{"patch_size": [4, 4], "kernel_size": 3, "one_sided": false, "epochs": 66.7, "lr_schedule": "wsd"}
Rows from block 2, named by matrix and row number. Each number is 50 + 10 x the weight over its row's rms, rounded and kept within 0 to 99. All counts start at 0. After the name is the row's rms in percent of the matrix's.
# pw2: token mixer project (model.blocks.2.mixer.pw2.weight, 192x384), inputs 0-95
pw2.92 091:62 51 42 44 53 55 33 43 60 38 52 60 38 44 42 61 48 38 44 57 47 50 28 49 37 60 45 43 43 47 47 54 64 39 72 54 60 44 48 55 61 50 50 55 54 46 40 45 64 45 67 59 70 38 47 55 29 68 48 56 59 51 40 57 47 42 61 66 51 50 50 50 58 46 52 56 41 50 46 49 61 55 36 45 48 56 52 42 36 39 73 49 48 36 53 48
pw2.93 100:58 54 33 46 48 58 38 37 39 45 44 50 69 58 74 58 42 44 56 52 43 43 68 45 50 39 40 55 51 64 42 54 51 44 32 45 39 54 51 68 38 32 47 55 60 34 36 43 53 53 54 53 69 55 41 52 60 45 55 39 45 56 43 55 55 66 65 42 64 65 29 54 50 56 58 55 58 42 57 48 59 39 47 52 55 52 60 75 67 46 61 49 49 45 50 51
pw2.94 100:48 55 47 67 42 27 44 55 49 44 64 51 44 55 52 59 41 55 44 49 49 55 58 48 41 62 58 47 45 47 40 49 48 50 41 40 65 50 59 45 39 48 65 47 57 38 38 39 43 39 77 51 27 39 44 65 52 45 65 52 57 65 58 62 34 54 54 41 47 42 65 47 50 42 56 49 56 54 64 48 49 64 50 36 59 49 43 68 29 65 66 53 51 41 42 45
pw2.95 087:69 62 51 50 39 54 38 52 57 44 47 63 54 59 61 61 52 44 54 61 58 32 62 52 60 47 52 42 43 60 49 60 68 46 61 60 35 58 38 44 39 54 48 61 51 75 59 57 51 46 49 51 75 50 46 42 37 60 44 48 47 60 50 48 43 49 55 51 50 36 39 47 48 48 53 45 57 51 65 48 46 43 50 51 48 56 48 48 55 53 49 65 50 45 50 64
pw2.96 093:42 54 39 44 51 66 24 33 50 44 41 70 49 56 49 38 42 62 40 42 56 31 60 48 40 48 46 50 55 51 60 45 42 63 69 62 64 56 58 56 32 55 55 45 56 57 52 37 45 48 50 44 79 51 39 73 53 50 40 54 44 40 47 39 47 45 49 54 49 51 43 54 52 46 59 38 51 56 30 61 48 57 41 37 48 60 59 60 56 39 53 64 52 44 57 58
pw2.97 104:56 45 63 52 52 50 50 48 54 39 29 52 48 59 41 35 35 27 51 50 44 36 66 39 33 49 48 64 55 62 31 57 51 62 66 57 48 51 53 62 54 63 47 46 53 60 55 36 50 56 51 60 46 44 51 42 33 56 39 42 49 63 44 40 38 36 56 56 54 33 60 60 59 50 70 40 46 47 48 52 58 41 53 58 46 37 40 47 53 47 49 39 43 49 36 52
pw2.98 095:59 59 44 58 48 27 45 62 57 36 63 69 56 56 39 72 56 42 33 43 55 41 50 55 53 47 53 40 50 71 34 64 52 43 52 40 56 37 81 63 46 41 52 54 46 57 43 58 32 65 42 71 37 50 68 58 40 52 42 45 43 37 61 53 57 60 46 60 55 37 62 47 57 48 44 42 54 48 38 43 61 56 46 36 51 56 32 32 45 57 54 33 33 52 72 52
pw2.99 101:49 35 42 44 50 45 53 53 50 46 45 48 41 46 45 45 58 37 32 38 44 48 66 38 46 49 54 50 42 44 40 63 57 44 37 54 54 29 50 49 50 46 57 59 51 38 53 56 46 54 62 58 59 54 44 51 60 44 84 39 44 50 59 48 54 45 34 45 49 33 56 51 47 53 35 45 52 35 55 59 52 62 55 31 50 43 54 49 68 53 47 46 48 49 56 43
pw2.100 100:31 53 55 46 53 52 37 44 42 46 42 62 74 51 63 35 38 58 64 56 39 56 39 45 46 66 45 33 50 43 46 61 33 61 69 48 50 55 29 51 52 45 35 59 35 39 55 47 42 33 59 58 46 40 36 53 41 51 48 43 46 49 72 46 39 45 58 45 52 64 54 45 55 47 31 50 51 49 59 48 45 44 41 45 52 47 52 23 57 59 51 54 52 51 47 55
pw2.101 107:30 45 42 59 49 69 43 56 46 45 65 58 67 61 59 51 63 35 63 47 49 56 68 62 46 27 51 44 53 43 53 73 54 60 52 49 50 75 55 52 28 52 64 46 60 42 59 40 53 44 52 52 57 57 76 48 77 49 43 44 46 51 61 63 55 52 51 48 50 65 62 53 45 52 57 60 65 60 54 41 53 49 49 74 52 46 33 54 66 21 57 47 59 49 54 62
pw2.102 103:41 55 56 35 43 40 56 37 44 48 39 70 49 55 67 35 49 50 39 50 50 55 70 29 50 55 56 61 44 42 40 48 63 67 56 57 46 48 60 55 42 42 54 52 50 52 51 44 42 67 45 49 49 57 34 56 39 29 42 58 54 42 40 57 63 37 55 50 45 60 52 44 50 46 59 44 43 44 48 53 50 41 58 63 39 41 59 35 35 47 62 40 37 52 45 49
pw2.103 105:67 44 53 42 49 31 52 34 56 52 62 38 42 70 40 57 36 59 34 49 48 50 51 52 38 58 45 71 48 65 46 45 49 28 52 46 45 38 48 58 36 44 50 58 56 30 36 44 54 61 65 55 47 38 53 55 44 21 41 39 42 62 51 59 47 34 50 47 52 48 50 55 51 51 40 49 62 48 46 42 56 62 44 54 29 62 36 65 56 57 40 53 63 46 43 50
pw2.104 088:48 40 60 56 55 40 53 73 63 47 56 42 28 51 66 62 73 47 56 60 35 47 50 55 56 46 47 53 25 57 51 58 46 74 41 65 43 58 53 48 29 51 56 58 32 54 52 51 76 55 53 35 51 64 39 50 39 41 46 58 56 49 45 70 40 67 58 58 39 47 64 45 58 43 56 45 52 51 51 49 54 47 39 32 42 50 59 28 37 65 50 26 42 56 49 50
pw2.105 096:44 63 33 56 58 59 45 55 47 57 61 55 57 47 76 24 52 73 50 43 46 58 50 56 42 56 44 29 38 46 53 58 71 57 60 41 33 52 42 44 61 51 38 41 63 55 43 50 34 55 65 62 56 40 41 55 44 36 66 54 40 48 61 41 48 39 54 41 40 50 43 57 33 44 38 48 44 45 49 53 45 39 59 46 64 35 46 46 41 47 59 65 53 45 51 48
pw2.106 100:38 52 37 47 61 37 42 37 47 51 60 53 58 53 64 54 57 51 41 44 43 46 15 50 50 38 61 42 39 58 43 45 17 42 48 51 34 45 37 41 38 44 46 30 61 50 44 52 51 56 38 48 35 37 39 54 46 49 50 54 55 31 33 40 59 45 57 58 59 42 54 38 57 51 62 35 44 43 39 46 46 43 44 45 50 57 49 43 65 46 61 44 46 61 61 53
pw2.107 105:35 64 32 52 55 62 37 48 46 58 33 57 50 53 52 52 39 40 61 66 47 39 55 54 56 52 55 50 54 41 56 24 53 41 53 48 59 41 57 40 45 56 41 46 30 64 50 46 51 49 32 57 59 63 45 44 43 74 51 57 44 59 49 53 43 53 65 59 45 46 52 50 52 49 45 53 65 55 56 42 57 41 50 47 55 61 47 42 60 57 46 73 49 61 60 45
pw2.108 110:62 55 67 63 57 49 35 64 63 48 58 28 52 57 43 52 52 36 51 44 54 45 55 62 59 53 49 74 44 45 40 32 46 52 46 44 48 54 36 44 49 51 49 49 39 47 49 54 60 49 37 53 33 53 54 50 54 39 49 38 55 56 41 66 48 55 62 48 44 36 77 56 40 49 52 36 49 45 64 52 47 52 59 56 51 68 49 54 48 49 41 38 49 48 61 57
pw2.109 099:47 45 62 57 41 52 54 43 48 48 44 48 40 46 52 57 41 56 51 39 34 52 57 60 45 48 38 38 50 47 40 25 63 55 37 56 48 45 78 44 43 47 38 63 39 54 61 56 54 47 57 34 61 45 45 47 33 65 54 47 45 59 42 38 54 51 65 33 59 43 61 70 55 54 65 48 48 41 43 51 60 54 30 55 55 38 74 40 51 41 52 47 54 42 62 37
pw2.110 105:29 60 48 54 38 51 46 60 55 54 59 33 37 44 47 37 53 53 37 53 52 60 56 45 43 55 38 38 43 41 77 46 46 48 60 42 61 57 45 53 46 53 57 62 56 31 42 61 42 48 38 37 49 47 41 45 71 36 60 52 40 53 44 36 79 64 47 49 46 57 58 60 46 53 34 52 31 57 47 57 42 52 40 64 53 40 70 40 48 38 56 38 47 48 47 57
pw2.111 106:60 35 67 51 54 49 58 47 51 59 57 58 44 45 29 67 64 69 64 73 59 58 64 52 46 54 52 56 51 49 42 45 52 46 54 48 48 48 35 53 63 52 51 52 45 66 55 62 52 40 65 56 68 56 50 50 51 55 54 43 54 48 49 71 49 60 48 48 59 43 52 59 40 38 43 41 48 47 69 46 54 57 48 44 45 66 37 50 51 50 62 44 56 43 66 44
pw2.112 105:36 64 31 34 40 53 53 28 39 43 42 46 39 52 63 63 36 58 38 44 38 46 23 42 46 58 49 45 59 52 43 41 49 56 54 43 59 57 47 47 45 43 40 50 50 42 65 53 58 53 72 62 61 44 55 58 38 27 49 57 47 57 50 56 40 61 43 69 58 75 47 38 64 51 61 64 52 57 43 46 54 58 46 43 52 43 50 35 37 47 45 43 33 40 53 44
pw2.113 101:44 41 54 49 64 42 57 55 50 54 64 60 50 55 59 69 56 50 45 45 65 63 47 53 45 50 52 49 62 64 52 51 59 52 43 38 61 45 56 40 54 44 54 47 65 38 49 52 64 49 64 31 40 53 38 56 39 46 42 65 51 55 38 45 59 41 57 55 41 55 41 58 49 65 29 56 42 63 38 77 60 48 43 44 57 46 55 61 44 48 43 59 52 42 59 49
pw2.114 097:44 68 50 50 38 39 49 37 49 41 54 72 53 47 55 85 67 63 50 64 56 50 51 46 50 41 70 74 45 45 47 56 40 24 69 47 57 62 42 49 68 63 60 43 55 57 52 46 56 48 48 46 44 39 58 48 67 43 58 55 46 52 43 56 59 55 46 42 51 63 46 57 42 54 37 62 39 58 40 48 50 58 53 69 59 55 58 74 41 47 43 48 45 53 47 47
pw2.115 100:44 50 38 51 30 30 64 55 54 43 53 28 48 57 53 58 48 61 49 41 56 46 48 56 37 69 42 56 47 54 48 47 26 55 55 56 60 82 57 53 58 44 43 48 49 57 58 51 58 47 59 77 51 58 51 32 79 69 55 59 44 52 28 54 40 61 46 53 33 66 40 53 53 51 46 42 46 62 48 46 50 39 42 34 59 41 46 64 38 58 56 46 56 53 39 61
pw2.116 092:45 25 57 52 57 54 54 55 42 66 45 55 48 39 65 64 60 35 42 30 47 38 52 49 45 53 56 54 37 50 64 81 49 35 88 48 76 54 71 56 59 58 62 40 60 57 56 66 46 48 39 38 26 54 50 47 23 58 41 56 45 45 48 49 57 48 49 43 82 32 55 50 61 42 58 44 53 43 30 50 52 37 61 57 48 49 65 50 49 39 51 66 54 46 45 51
pw2.117 103:70 52 57 70 49 73 42 49 42 36 41 57 44 65 71 52 64 58 54 62 41 60 58 53 59 48 61 47 52 49 56 49 52 47 62 65 37 49 71 33 44 47 60 47 38 63 43 48 58 50 50 47 48 52 62 42 79 54 46 42 46 47 34 52 53 50 46 40 54 58 36 42 36 42 33 39 66 40 67 62 47 53 58 51 45 44 53 63 46 33 22 39 48 48 39 53
pw2.118 105:51 54 60 52 50 32 55 48 49 54 59 52 47 46 47 37 63 36 53 53 56 53 50 55 53 42 45 48 51 58 55 36 64 69 55 50 62 42 68 61 70 60 50 58 55 57 40 57 53 61 39 44 45 53 38 49 67 32 62 46 52 46 59 63 46 63 41 63 43 72 38 50 34 52 48 55 53 44 39 55 69 53 46 33 53 51 54 58 27 56 58 43 43 58 59 51
pw2.119 104:41 37 45 48 58 48 45 51 46 44 35 42 69 55 44 52 72 46 46 49 51 41 46 48 51 62 54 40 52 59 50 51 55 80 48 52 39 59 57 38 63 47 44 57 59 47 43 48 38 57 51 38 55 49 50 50 38 63 46 45 45 56 27 24 34 40 49 37 56 45 54 39 50 49 42 46 51 49 40 47 49 51 75 62 47 54 64 36 54 57 53 46 52 55 55 59
pw2.120 096:56 47 42 42 57 32 60 47 60 40 59 43 42 51 54 42 52 33 41 39 57 77 34 55 47 71 68 43 58 57 45 50 66 48 57 44 47 19 38 51 42 50 32 27 56 43 53 65 55 60 45 61 53 42 57 56 36 57 52 47 40 54 42 43 43 57 45 55 52 59 64 48 46 62 73 61 64 60 50 55 65 56 55 38 45 55 48 61 44 36 40 40 48 50 55 60
pw2.121 099:47 42 39 57 53 56 55 63 34 44 45 39 43 45 27 30 55 77 54 44 47 50 77 44 57 24 62 40 60 33 49 27 59 64 62 51 65 48 36 48 46 44 46 53 50 56 45 54 49 52 46 42 41 56 53 52 22 41 53 44 37 44 56 55 48 61 42 34 51 28 49 34 67 51 56 47 72 50 54 31 58 46 58 50 46 64 43 40 50 50 56 25 46 46 45 50
pw2.122 091:54 46 58 45 65 48 36 58 39 51 37 61 56 52 64 57 42 59 64 54 53 39 62 56 58 61 26 59 61 61 50 43 46 51 53 30 37 47 52 50 72 53 54 54 41 49 46 48 48 54 41 32 41 41 50 42 54 17 34 53 55 50 47 46 57 77 59 47 39 51 59 62 52 44 52 48 61 58 60 27 56 57 63 57 46 47 54 65 52 57 66 49 60 45 63 41
pw2.123 102:60 45 40 54 44 62 42 51 55 50 42 61 45 55 49 09 55 69 53 45 55 40 54 52 60 49 52 40 45 59 65 49 70 25 62 52 31 34 50 40 59 46 50 57 47 47 60 52 39 39 37 58 46 45 43 45 45 45 41 56 36 49 53 41 40 54 50 36 60 45 38 64 50 62 58 60 60 45 63 53 66 48 52 33 41 55 63 64 39 45 53 55 53 58 45 44
pw2.124 094:55 58 50 72 49 39 58 60 57 51 67 41 44 59 46 30 50 42 36 42 59 52 58 46 41 52 31 42 38 43 42 43 42 50 53 49 78 44 56 48 49 47 67 57 34 58 39 44 48 49 48 40 69 48 53 49 68 39 80 55 68 54 74 57 31 49 40 49 60 40 41 60 41 40 50 54 37 53 50 34 57 55 70 64 52 40 49 56 55 30 47 40 49 55 59 58
pw2.125 094:48 53 35 55 53 45 56 62 46 49 40 47 54 40 35 57 48 45 46 36 46 55 41 50 47 43 58 51 65 47 45 33 64 42 55 48 38 55 58 52 49 54 49 56 39 54 66 54 60 63 45 74 60 55 40 52 46 42 56 46 47 65 43 52 52 51 61 71 46 51 42 49 45 59 68 46 56 54 63 55 57 53 36 43 55 63 42 52 53 46 31 47 42 36 56 39
pw2.126 094:56 40 53 45 44 56 65 76 51 56 61 46 57 47 39 29 41 09 48 49 49 57 45 51 66 50 41 65 52 48 46 47 56 36 31 61 32 76 37 61 37 43 41 43 51 31 48 44 44 52 72 44 56 59 27 55 51 46 61 42 53 61 53 41 34 42 67 51 57 71 57 72 67 46 51 53 58 38 46 48 61 41 59 51 48 51 55 55 48 43 52 35 56 55 48 56
pw2.127 101:59 50 57 54 38 65 31 30 48 48 57 40 49 38 52 52 57 73 43 51 45 61 47 57 47 46 48 65 32 50 45 27 43 46 52 54 37 31 52 30 47 61 43 65 51 42 42 48 54 52 43 55 40 62 51 40 50 43 55 51 42 61 46 44 49 59 62 50 50 43 40 47 52 70 48 44 57 57 58 49 49 38 40 34 46 46 56 76 52 54 58 44 62 68 47 37
pw2.128 113:76 56 46 41 29 41 44 52 46 53 53 51 55 54 63 19 38 44 41 47 54 53 29 58 44 26 52 51 44 56 51 18 44 67 63 48 44 55 62 59 46 47 52 40 57 67 54 54 48 37 46 57 50 59 64 69 42 56 53 71 53 28 50 41 46 41 27 40 46 52 52 25 43 52 60 56 66 23 36 49 54 68 54 43 62 54 43 44 53 42 59 49 55 42 49 55
pw2.129 097:46 57 49 54 53 42 31 40 44 58 66 56 62 48 69 43 45 40 44 49 46 41 52 46 46 68 50 50 40 57 35 54 35 42 49 69 60 60 45 51 49 50 53 58 47 55 39 46 49 47 54 38 39 38 42 38 32 54 59 62 36 45 35 36 53 47 50 39 54 65 73 62 49 51 47 67 44 48 36 69 43 52 52 21 55 73 64 73 50 39 39 55 57 55 44 51
pw2.130 101:36 66 63 53 62 40 54 52 44 64 51 65 34 47 66 45 47 77 52 59 60 49 44 41 48 49 42 48 40 61 39 45 27 57 58 55 41 63 43 63 37 59 56 65 59 50 53 40 55 44 58 51 47 45 43 60 23 44 55 49 49 54 44 52 38 55 45 50 41 40 42 49 56 42 63 61 55 40 56 54 60 37 47 49 49 42 42 60 44 44 56 50 44 51 53 43
pw2.131 097:66 36 46 40 37 57 47 52 46 55 33 52 55 70 59 70 54 53 57 50 55 38 60 60 46 56 61 40 44 61 52 47 50 64 55 63 45 57 56 54 56 43 51 51 51 71 52 30 48 46 51 40 33 54 47 43 75 48 34 49 38 59 49 40 72 49 33 58 65 41 47 54 60 60 53 63 53 30 31 67 54 53 47 68 47 50 43 35 51 47 53 56 55 54 54 60
pw2.132 093:59 56 53 53 52 61 58 59 49 47 43 47 55 49 62 97 64 47 48 38 45 40 16 43 50 43 34 53 52 43 41 79 44 40 53 59 46 39 41 57 65 44 54 57 37 67 50 42 57 59 50 57 28 49 80 60 21 60 32 40 41 46 49 48 39 50 50 60 60 33 25 33 47 44 51 54 42 39 58 44 43 46 42 69 63 56 48 52 50 56 29 47 44 46 45 43
pw2.133 104:41 38 50 52 50 49 58 55 52 40 73 67 41 50 74 51 49 50 38 41 44 59 32 77 53 53 44 53 51 65 44 40 38 49 23 67 51 65 52 49 58 44 51 42 33 59 51 52 50 47 35 47 53 51 51 42 46 63 35 40 37 55 63 50 55 46 61 49 69 51 36 47 51 50 64 41 40 59 20 45 55 64 43 46 52 64 65 78 64 41 57 74 55 58 51 44
pw2.134 100:48 61 58 54 39 42 58 50 64 59 56 36 53 52 67 42 47 42 29 49 64 50 44 57 50 52 56 32 48 49 46 55 55 48 69 53 65 47 60 41 49 41 36 40 39 53 58 47 40 46 58 56 46 41 58 65 45 64 40 56 55 69 36 64 52 57 59 46 52 41 54 62 60 58 52 36 45 58 44 44 49 52 50 76 54 45 55 47 45 43 44 29 37 39 60 47
pw2.135 107:60 53 42 40 48 39 62 42 49 55 63 54 45 43 45 71 53 46 57 53 40 38 52 62 53 43 41 38 54 44 56 51 36 31 59 50 69 41 40 46 58 63 49 34 48 65 46 64 60 45 44 63 59 64 63 59 74 36 54 65 44 34 48 56 41 54 47 53 47 46 33 43 40 48 50 47 47 58 49 48 50 53 45 33 49 41 54 53 47 41 30 44 57 58 50 50
pw2.136 102:41 68 47 42 46 57 43 51 52 58 37 52 53 44 60 45 43 38 38 47 50 54 48 55 49 48 45 46 50 45 58 43 50 13 61 41 48 49 18 54 40 44 61 41 53 58 66 56 54 40 37 68 46 54 42 60 52 57 42 49 48 54 64 62 51 51 52 55 51 54 51 31 44 50 30 48 61 53 37 54 51 48 56 40 37 48 60 74 49 39 51 32 62 42 50 33
pw2.137 103:67 38 32 54 49 59 70 63 47 58 47 43 46 40 57 51 41 69 39 47 54 65 21 48 45 48 58 43 48 47 39 49 62 56 56 39 39 44 44 52 44 57 49 57 49 49 52 45 43 52 57 55 39 42 54 48 47 55 67 50 55 47 44 50 48 29 51 42 66 61 33 46 68 53 28 54 70 47 42 43 42 43 53 38 54 46 44 53 58 67 48 52 54 42 47 41
pw2.138 105:53 54 46 45 48 62 39 45 51 46 50 39 60 56 54 51 32 18 59 38 47 50 37 36 46 54 44 37 54 52 56 74 36 59 43 47 58 50 61 46 72 56 53 55 51 56 54 30 60 46 57 39 52 52 47 53 61 44 45 55 39 37 48 55 39 51 52 45 55 43 49 55 63 60 56 49 44 43 53 51 41 48 53 39 45 42 44 31 48 54 45 78 29 57 56 57
pw2.139 110:53 46 57 58 54 42 44 52 39 64 23 38 44 50 45 41 48 71 44 44 56 47 51 39 49 34 39 62 55 55 48 40 48 48 51 45 52 52 47 42 54 44 47 50 54 64 51 47 42 48 46 36 44 44 68 47 51 15 38 37 48 52 61 50 34 52 43 38 53 51 39 45 28 49 49 56 61 59 27 43 46 55 57 66 43 48 54 41 48 57 50 61 61 51 46 41
pw2.140 097:84 34 43 44 36 59 46 36 49 58 58 54 38 54 40 65 53 53 63 61 44 43 72 62 55 66 59 58 35 37 34 47 51 46 66 54 50 42 62 40 47 57 49 41 46 58 58 47 45 51 33 56 40 48 63 64 77 51 46 49 28 42 66 64 37 59 64 21 54 39 51 39 44 69 46 54 53 64 66 54 54 45 56 60 48 39 55 40 46 53 28 51 43 49 48 32
pw2.141 097:35 62 48 44 43 61 58 48 54 52 49 51 51 53 58 44 51 43 59 59 44 59 43 50 51 40 48 47 53 43 53 69 43 61 66 44 55 54 59 47 49 48 55 43 60 61 47 37 52 40 54 44 27 58 51 60 26 58 38 56 53 56 48 53 40 66 48 52 40 55 27 60 41 28 55 56 62 57 42 35 57 47 58 53 59 53 49 13 55 30 51 39 56 41 43 50
pw2.142 094:47 44 49 59 49 42 68 51 57 43 20 45 69 46 43 55 70 42 67 54 55 58 50 29 45 66 58 57 60 50 46 60 54 29 62 52 29 53 54 53 35 44 55 48 56 53 69 59 48 45 60 46 61 50 52 46 41 63 46 73 46 45 45 29 36 56 56 58 55 39 41 45 43 66 50 43 49 37 50 58 49 51 54 59 36 44 26 53 58 44 57 67 53 53 51 47
pw2.143 098:65 39 64 53 37 53 54 34 47 56 48 48 61 40 55 62 49 66 55 53 44 42 48 48 52 49 60 59 53 54 30 56 36 44 50 34 55 36 71 53 52 51 44 49 50 40 52 25 51 49 47 50 57 65 58 43 50 44 52 29 52 54 65 35 50 50 29 37 54 46 43 49 56 50 36 49 39 66 52 52 33 51 46 72 39 55 48 44 77 54 39 58 50 51 43 51
pw2.144 094:40 57 61 47 63 59 40 65 37 58 61 64 54 50 59 61 30 36 37 44 53 40 46 60 42 48 49 53 51 39 53 66 61 46 57 48 51 30 57 55 50 60 47 51 35 51 64 47 46 55 49 53 48 47 28 46 53 68 58 59 50 48 49 44 49 48 39 72 53 53 55 36 54 47 52 41 75 62 57 51 44 69 49 55 52 35 34 52 52 46 52 55 57 46 57 41
pw2.145 098:49 49 58 53 56 38 57 66 64 38 38 41 54 51 68 36 58 43 62 59 36 46 72 53 55 43 50 37 47 53 69 38 42 67 49 37 54 62 38 46 54 45 52 57 62 37 50 46 47 52 61 52 39 38 65 41 58 69 57 56 45 35 63 61 48 56 45 36 47 47 38 44 39 54 54 57 50 36 42 48 39 50 60 50 57 46 49 41 60 46 59 54 50 55 57 61
pw2.146 106:60 41 58 38 56 37 46 41 35 66 64 52 41 37 56 55 58 65 45 36 47 64 26 42 53 29 45 53 45 48 44 49 48 57 49 44 31 45 45 44 48 48 51 39 64 68 42 60 52 52 40 44 49 59 72 58 68 34 38 37 58 38 46 63 55 61 50 41 42 61 80 39 44 50 60 56 52 55 60 71 51 54 39 46 51 71 53 33 54 52 60 46 57 50 40 50
pw2.147 105:49 68 70 47 56 29 41 74 52 62 45 49 53 52 49 43 36 38 45 55 50 61 74 42 50 55 37 45 52 46 24 45 34 50 66 41 44 37 59 55 43 36 37 53 62 66 51 59 42 42 42 52 68 48 42 47 52 40 63 41 38 39 37 66 38 44 57 63 53 51 72 49 43 52 42 53 58 54 41 44 55 64 66 60 40 51 33 52 49 51 54 63 41 52 53 52
pw2.148 101:32 45 44 34 51 47 54 61 41 56 57 79 51 54 62 65 61 64 57 50 49 54 59 46 53 45 59 42 57 43 61 72 36 52 67 62 63 43 24 45 33 37 58 49 45 59 46 56 56 56 31 24 48 47 45 28 43 55 74 64 54 50 73 59 38 52 56 49 51 41 51 43 34 48 53 56 54 46 35 56 57 49 55 48 45 43 43 39 68 66 45 78 51 44 40 50
pw2.149 107:40 51 55 57 58 50 47 39 47 54 29 58 60 53 48 44 45 86 72 57 36 37 49 40 42 48 34 49 52 48 56 45 57 27 46 37 36 41 37 62 42 40 48 38 60 50 45 48 33 58 27 59 62 53 45 49 61 55 56 45 48 46 50 41 46 43 43 74 59 23 38 49 48 42 66 51 41 71 59 51 50 53 54 54 43 64 59 64 77 52 42 64 48 41 49 53
pw2.150 096:39 62 49 53 52 29 69 39 61 27 49 52 52 39 65 59 49 58 33 49 43 44 48 57 51 39 58 63 53 46 65 30 45 46 48 57 50 51 42 57 49 39 60 49 43 53 47 45 52 48 56 53 44 47 39 63 44 49 50 61 41 61 46 52 61 59 43 65 56 60 36 58 45 51 58 40 58 38 49 68 46 42 73 45 60 63 55 35 46 53 39 42 55 48 49 50
pw2.151 112:65 59 54 46 60 33 51 46 63 52 39 56 40 52 36 71 60 32 70 61 52 19 54 62 50 56 58 61 55 42 71 30 48 65 43 66 61 73 54 56 53 50 47 47 62 62 38 50 54 51 47 50 54 59 45 60 49 46 42 35 49 58 53 37 58 42 30 61 50 39 44 67 43 52 50 51 65 39 51 61 57 60 30 56 54 57 47 49 51 45 52 48 57 58 63 59
pw2.152 094:53 49 54 40 51 63 51 65 54 65 75 41 57 63 56 43 59 46 55 40 41 50 53 50 55 44 53 71 43 39 52 47 56 37 43 46 48 54 34 47 57 41 62 58 50 43 45 59 37 53 38 55 63 67 54 48 48 57 52 52 59 66 46 55 64 46 56 62 62 57 44 29 55 45 43 59 43 49 66 34 55 65 35 49 52 50 70 57 39 64 39 44 53 39 37 47
pw2.153 088:50 53 46 51 44 35 38 41 55 51 61 65 30 47 46 52 63 31 36 54 48 51 53 57 48 48 39 70 52 43 49 48 53 44 62 58 62 58 65 52 59 57 40 53 54 47 51 46 52 44 40 66 53 68 61 65 35 69 80 51 52 50 50 64 62 35 32 67 53 71 69 44 51 58 46 68 48 68 58 40 46 58 50 54 50 54 34 63 45 36 33 40 35 29 53 41
pw2.154 099:53 40 52 44 50 55 39 63 62 51 26 56 64 52 61 73 40 61 37 52 44 57 51 35 57 65 51 68 47 67 56 38 61 52 33 43 50 34 65 46 59 54 50 52 61 57 51 53 67 63 66 54 52 62 63 49 45 45 34 40 53 56 73 58 67 50 59 44 48 42 47 35 53 46 49 50 34 50 45 46 47 25 56 41 45 36 73 59 37 47 52 49 45 55 51 46
pw2.155 101:53 60 51 50 50 36 53 50 51 59 23 39 36 40 36 48 52 51 43 47 51 29 52 37 54 60 62 45 40 34 65 33 42 54 41 29 47 42 54 52 58 49 52 53 49 45 57 52 52 34 51 53 40 48 48 46 25 41 45 39 55 54 66 40 67 46 51 59 28 32 53 47 36 57 63 44 45 47 58 54 56 47 51 42 50 48 42 48 47 43 45 43 39 48 55 52
pw2.156 097:34 51 38 42 53 61 57 48 54 58 58 57 51 47 45 28 46 61 54 48 38 57 51 43 62 39 58 43 46 64 39 57 36 60 52 56 42 50 41 55 43 52 69 57 64 55 38 63 48 40 86 46 42 62 63 67 41 21 44 40 58 37 43 49 59 66 46 51 52 50 58 54 53 57 54 50 57 54 35 55 50 56 43 65 53 42 40 43 61 47 46 55 35 45 49 75
pw2.157 098:41 42 47 63 40 69 62 35 53 45 47 61 50 57 51 08 45 57 48 50 55 44 61 44 44 39 51 58 48 53 51 62 31 63 62 39 65 74 41 45 17 43 43 43 35 40 50 36 49 38 47 37 36 54 73 42 64 64 42 58 50 40 43 51 52 44 45 63 32 44 71 61 47 42 64 56 66 47 43 40 58 64 61 61 61 58 50 56 54 57 51 35 62 55 44 56
pw2.158 111:35 39 47 47 46 54 57 37 45 52 90 61 46 61 49 49 60 73 54 37 41 55 35 57 53 26 57 64 43 52 51 64 42 41 46 57 56 63 53 58 39 52 61 43 46 50 61 43 51 50 52 37 38 49 31 57 59 35 36 37 43 58 48 54 48 54 42 45 52 51 40 41 53 40 63 62 59 60 54 56 37 52 38 56 58 65 47 72 64 35 47 50 50 44 51 53
pw2.159 092:34 66 60 56 35 60 37 45 63 40 43 42 59 52 41 50 49 37 44 54 56 61 48 48 54 37 34 41 54 51 33 54 63 31 60 66 48 54 64 57 65 53 35 51 44 54 55 62 43 54 39 67 56 38 69 43 82 50 48 47 32 70 41 37 35 40 50 58 52 53 45 65 51 39 64 44 49 32 55 52 56 56 54 39 44 53 35 58 36 37 52 70 58 66 34 46
pw2.160 104:39 58 38 39 60 59 57 54 52 57 60 52 66 46 58 64 44 42 57 50 54 34 72 40 50 45 50 53 51 62 34 67 60 41 47 46 63 41 65 50 41 46 61 44 38 51 53 51 38 58 57 57 33 53 47 44 32 44 62 47 47 50 38 51 51 44 49 58 45 67 51 51 37 51 33 54 47 58 40 36 53 48 52 63 63 40 35 45 51 63 39 55 48 51 49 55
pw2.161 107:46 63 52 55 42 63 39 51 47 50 70 61 54 44 69 44 63 44 57 39 41 47 40 44 61 66 55 40 43 45 55 58 44 66 28 53 34 56 49 47 39 38 50 40 35 27 47 38 51 44 66 55 55 52 67 47 47 53 51 56 41 42 42 58 47 71 45 54 38 45 44 61 55 46 61 49 46 65 55 52 45 55 33 53 51 33 39 41 45 61 56 55 46 51 58 51
pw2.162 094:51 37 64 45 47 33 52 51 71 51 54 52 37 58 45 53 53 57 67 55 49 67 52 38 43 43 49 58 44 36 50 29 67 69 39 52 34 53 62 33 65 58 41 61 70 62 62 51 50 44 42 42 47 51 44 67 42 58 47 43 51 57 54 34 48 56 49 60 52 60 63 45 41 54 67 45 60 44 54 51 47 39 48 54 43 41 53 40 43 48 55 30 51 48 32 46
pw2.163 108:64 64 64 55 45 53 55 43 42 48 52 47 55 52 29 59 53 63 40 47 39 52 40 49 59 47 40 37 39 52 47 64 37 49 41 60 56 41 50 58 46 44 58 57 33 57 43 42 41 44 55 43 51 62 56 59 57 41 48 40 46 47 31 52 38 60 45 56 44 59 27 66 49 55 46 51 52 42 56 45 34 54 48 50 55 59 51 39 17 47 57 56 57 43 56 39